From a checkpoint of a small image captioner: encoder norm batchnorm.
Rows from block 9 of the image encoder of a small image captioner, named by matrix and row number. Rows with one number belong to one channel. Each number is 128 + 32 x the weight over its row's rms, rounded and kept within 0 to 255. All counts start at 0. Numbers have three digits each.
After each channel's rows are labels from the 100 images, of 14976, where the channel reaches its highest value: "lies over" is the class under the peak; "top examples" is what is common among them. Only what is clearly more common there than usual is listed. The data: made-up road signs on poles.
# convs1: 3x3 conv (encoder.blocks.9.convs.1.weight, 192x192x3x3, each kernel summed), inputs 0-95
# convs2: expand pointwise conv (encoder.blocks.9.convs.2.weight, 768x192x1x1, transposed), outputs 0-109

convs1.67:128127125129125129128128127127127089126127130128120130130128127049159128128124127115129128127119129120129128125127126128128127087129129129127128130112122129129127128130119129128127129111126127129127152127129128129129137127129126127127127123128128127128134128128130128184129128129009128129
convs2.67:129128128128127250128128128128172128128128128128128128000128128128128128127128215128128128128128128128128229128186091128128128128128160128128128128128128128128128128128128128128128147135128128128164130124100128073128128128128122128128149128128128128128128128128128128128128128128128128128128128128128128128128128200128128130128128
lies over: face
top examples: hexagon sign; struck through

convs1.78:139129124139131127113129129126127141169128125131127126121127126169143128130129125127124133135158126140126129126130126127131133109126106127120125130112156122128129128128130127127129127137121131128132194125127129128144094127124125128128125126124128129126131125126120132220126127125089130128
convs2.78:128127128129128098129128128129122127128128128128128138126128128128128128128128010127128128128128128128128121128171122128128128128172122128128128128128135128128128128128128128128128134167128128128023128128129128128128128128128129129128058128128128128128128128128128128128127128128128128128128128128128128128128128136128128139128129
lies over: face
top examples: hexagon sign; R

convs1.127:128129130101131128128129129128128126127128128130127130128130129040116128128129128139127108123127128127128127127128127128126126122128126127127132124117128129128128129128118126130129129121113130130129120130128130129125127128130127128127129129127129129130123128128125129109127127127170127127
convs2.127:127129128130128118128128128128127128128128128128128133143128128128128128128128099128128128128128128128128129128180161128128128128128144128128128128128125128128128128128128128128128108127128128128186128128189128255128128128128140128128189128128128128128128128128128128128128128128128128128128128128128128128128128127128128000128128
lies over: rim
top examples: hexagon sign; white rim

convs1.66:127128128142128128126129126126130127116127113128125127129125129050095119129130128116129132127128127123126114130128130128128128021128125130124128128127127130128127128127126124128129128127128129126127119128130128126127140128129131128126127131126127128134127128130129127172128128136110126126
convs2.66:128130128128128255128128128128111128128128128128128128074128128128128128128128164128128128128130128128128000128126107128128128128128145128130128128124127130128128128127128128128128112126128128128207128128000128128128128128128120128128095128128128128128128128128128128128128128128128128128128128128128128128128128117128128146128128
lies over: face
top examples: star; R

convs1.93:127127131123133129125126127130126126129129126125122135127126129036118138127133127115128131130131128113127131129127125128129125220130119129145126126108136129129126129130130122129128129129118130128129118128129129126129200127126130127127130107130128124126125129126128129113129129129000128128
convs2.93:128128128132129241128128128129119128128128128128128107237128128127128128129128024129128128128246128128128059128199176128128128128128164128128128128133128128128128128127128128128128157055128128128209128128139129108128128128128255128128180129128128128128128128128128128128128128128128128128128128128128128128128128128128128023128128
lies over: rim
top examples: hexagon sign

convs1.121:129126125128120132145130126122127112138128123129124128123125129247143141127116127126127118130120129153127107126128129129127129140127131126139129130130113128127128129127133126130129129122126131130125108127127126127129127127128127128115127127128128129125129130128128131184127128132138126128
convs2.121:128128128128128105128128128128219128128128128128128128196128128128128128128128006128128128128128128128128188128116000128128128128128159128128128128128128128128128128128128128128128123112128128128255128127119128113128128128128232128128037128128128128128128128128128128128128128128128128128128128128128128128128128127128128161128128
lies over: face
top examples: R; H

convs1.0:128128131130114128125127128128126127129129128128129135120128127020121133128132126110128134128118128128128168128128127128129130040129129129126127129240126126130128128126126126130127127127131130128127121117129127129128084127130127129129128123129128128129132128131128128165128129115133127128
convs2.0:128128128128128125128128128128116128128128128128128123069128128128128128129128165128128128128135128128128154128250134128128128128128148128126128128134128128128128128128128128128128127071128128128128128128255128052128128128128185128128103128128128128128128128128128128128128128128128128128128128128128128128128128128128128132128128
lies over: rim; symbol
top examples: hexagon sign; heart

convs1.32:126127131106127126126126129128130128120130128120129126128127125189045127128129130126129137121122129114128128124130129137129128255127108127128127121104129127128126129128129129127129127119125126127127110130127128129109158128127128129126129153128127128128130129129129129133127128127000129129
convs2.32:128128128128128046128128128128126128128128128128128128202128128128128128128128058128128128128128128128128129128057088128128128128128127115128128128128128128128128128128128128128128111172128128128147128134255125102128128127128124128128154128128128128128128128128128128128128128128128128128128128128128128128128128125128128000128128
lies over: rim
top examples: hexagon sign; white face

convs1.15:128128125108149129120130130125126130125129130122122120082112128097148173129131133133127218124158126127130003122124129158125127170127113127133124130044132125128134130129129133129129129126076131128124144130130128129131120130127124128106183112122128129093115131124126133112129127132237127135
convs2.15:128128128128127115128128128128065128128128128128128129126128128127128128128128166128128128128128128128128123128140140128128128128128123128129128128135128127128128128128128128128128130152128128128246128131118128000128128128128124128128138128128128128128128128129128128128128128128128128128129128128128128128128128103128128123128128
lies over: rim
top examples: hexagon sign

convs1.22:126128128133129129125129130129127132111131123123130108113143132161119128125121131122128205131117128129131139137133131121131129000128124124144122119141131121127122129129150120124129127154181128127131114138131127126124126118128133128155130133112131123131152126129116126255132129136233129131
convs2.22:128127128128128125128128128128040128128128128128128128026128128125128128128128131128128128128127128128128000128071104128128128128128053128128128128103125128128128128125128128128128107132129128128119128135035128113128128128128055128128255128128128128128128128128128128128128128128128128129128128128128128128128128125128128114128126
lies over: face; symbol
top examples: ring

convs1.65:127129128128123127128128127128127127129127131125128128137129127081119111129120127121129123128132129127129121129128130126127128196127129129129130125135133131129128129127128131127129127129163129129125126136127128129126127132127129129128131126129127127128128128129128129167128129134123128129
convs2.65:128128128128128155128128128128127128128128128128128128108128128127128128128128122128128128128128128128128134128118121128128128128128137128128128128128129128128128128128128128128128129175128128128145128128112128161128128128128132128128135128128128128128128128128128128128128128128128128128128128128128128128128128128128128029128128
lies over: rim
top examples: hexagon sign; R

convs1.13:129129128137055131080125128130128128119132134120126128152135129133126110128126130150127126129133130129128129129128125123125134055131127127124125129114127110129129127124127127129133128126136127128130111142130128125128131130130129129125126142128129128126143129134130126203128130149255125125
convs2.13:128128128126128127128128128128214128128129128128128128053128128128128128128128191129128128128130128128128202128118132128128128128096208128127128128120152127128128128127128128128128132203128128128126128125226128059128128128128192128128149129128128128128128128128128128128128128128128128128130128128128128128128128128128128186128128
lies over: rim
top examples: circle sign

convs1.150:129127128126133126135126125130129129126128121129125129142122128011136136125127127129129124131135126134129138132131128125131132255128136126128127129125127127129123127129127125127128129130139127129126199122128129127126137129127129128127130137128127126129123125130131131109126126133000127126
convs2.150:128128128128128121128128128128098128128128128128128080135128128128128129128128090128128127128141128128128094128156118128128128128128172128128128128116127130128128128131128128128128127255128128128147130129058128066128128128128255128128120128128128128128128128128128128128129128128128128128129128128128128128128128129128128031128128
lies over: symbol
top examples: arrow left; black face

convs1.74:127130130138127125122128127127129107128131126123123135132130128255165137126125127141128149142125130125129196131129131132129123172129126128127126127081129128134128128127132140129128128138137129126131129129128127127130147126127130128129126134126126131123131128129127132202129127123142127127
convs2.74:128127128128128249128128128128127128128128128128128153185128128131128128128128007128128122128128128128128177128107255128128128128128237128128128128128128128128128128133128128128128207088128128128112128129255128155128128128128148128128126128128128128128128128128128128128128128128128128128128128128128128128128128128128128255128128
lies over: symbol
top examples: circle sign; black face

convs1.164:128127128131126128129127127115126129125130128127128128130126128255140124126131128126128139128135128131129135129130128129128130125128125128126129127103141125128126130127129130126127128129128127127125118127126129128127123129127129127127127123129128125126122130129127127192128128127093127127
convs2.164:128128128131128158128128128128138128128128128128128120109128128128128128128128150128128128128120128128128206128126121128128128128128255128128128128128128128128128128128128128128128114128128128128064128128255128173128128128128122128128123128128128128128128128128128128127128128128128128128128128128128128128128128126128128026128128
lies over: symbol; rim
top examples: white face; bar

convs1.61:130128125116131127126129129131129120130125129134125130130132129255132117129135129135127107126117129124126134126127128128127110106128128130128130127118128129127129128126132134128129128126118128128126138122127128128129199136128126127128127143129129131127124129130122128122128125134248131127
convs2.61:128128128130128255128128128128106128128128128128128128052128128131128128128128194128128128128134128128128132128143098128128128128128178128128128128128126128128128128128128128128128170094128128128231128121115128111128128128128128128128092128128128128128128128128128128128128128128128128128128128128128128128128128124128128132128127
lies over: face
top examples: T; black face

convs1.31:126128123117123127127131129127126126131129131129126127131128130255117104129127129138128106129132128118128127125128126128129128103128127127127129130116127126128130129128136125128127127130130128130127147132127129130125154130132127131126130131128127130119118129128131130141128129131080127129
convs2.31:127128128129128084128128128128122128128128128128128128093128128128128128128128092128128128128128128128128141128089122128128128128128057128128128128128128128128128128128128128128128141118128128128105128127255128149128128128128128128128129128128128128128128128128128128128128128128128128128128128128128128128128128119128128000128128
lies over: rim
top examples: white face; bar

convs1.7:130125131162110128126123126126127120125130133128136127132127125189135133129127126131127126133125128114127131127130130139127129073129133129123127130139091124127127125130112142128132130117113125131124130137129129132130166128127124130134128135139126123130126128130128123141128128110230127131
convs2.7:128129128125129024128128128128128128128128128128128128144128128128128128127128232128128123128122128128128181128123198128128128128128088128128128128128128128128128128128128128128128091255128128128123128128000128125128128128128000128128151128128128128128128128128128128128128128128128128128128128128128128128128128120128128182128128
lies over: rim
top examples: pentagon sign; white rim

convs1.170:128127127129171128131131127132127129165137127127104150148128128255153133129119128110127074135129128121128129147125123131130124201117119130130125115222140116129127127129146135127130129126115129130129113126128126127128095120129130132097128118128126127117138134130123132073128125114255128128
convs2.170:128128128128128142128128128128143128128128128128128129131128128128128128128128151128128128128108128128128090128190100128129128128128031128128128128128125128128128127128128128127128129242128128128142127131101128122128128128128136128128130128128128128128128128128128128129128128128128128128128128128128128128127128128128128069128128
lies over: face
top examples: white rim

convs1.21:127128128122127130123128129128129128125128126136128124130132127255152111127130128151130140123129129118128127128128127128129128216128109128129127128125123129129129131130132127127127129126123126130129106136129129129129126125128128129130128123128129129127104128130126127031129127125255128128
convs2.21:128128128127128255128128128128154128128128128128128162153128128129128128128128158128128128128127128128128127128211124128128128128024126128128128128128128128128128128129128128128128144048128128128174128128048128101128128128128118128128143128128128128128128128128128128128128128128128128128128128128128128128128128143128128129128128
lies over: face
top examples: triangle sign

convs1.60:130130135012130126129134129138126132098124127122126122085150126225114095129079129156128109130140127125130102127128128134124135151129123130127127127123143126125127131129098099129131129133082126130127133128129128128129131121128131130142126213106133130142092122129121135124127129129255129127
convs2.60:128127128128128000128128128128149128128128128128128128147128128132128128128128161128129128128128128128128099128147048128128128128074004128128128128128129128128128128127128128128128121122128128128124125128174128126128128128128131128128094128128128128128128128128128128128128128128128128128128128128128128128128128132128128000128127
lies over: rim
top examples: pentagon sign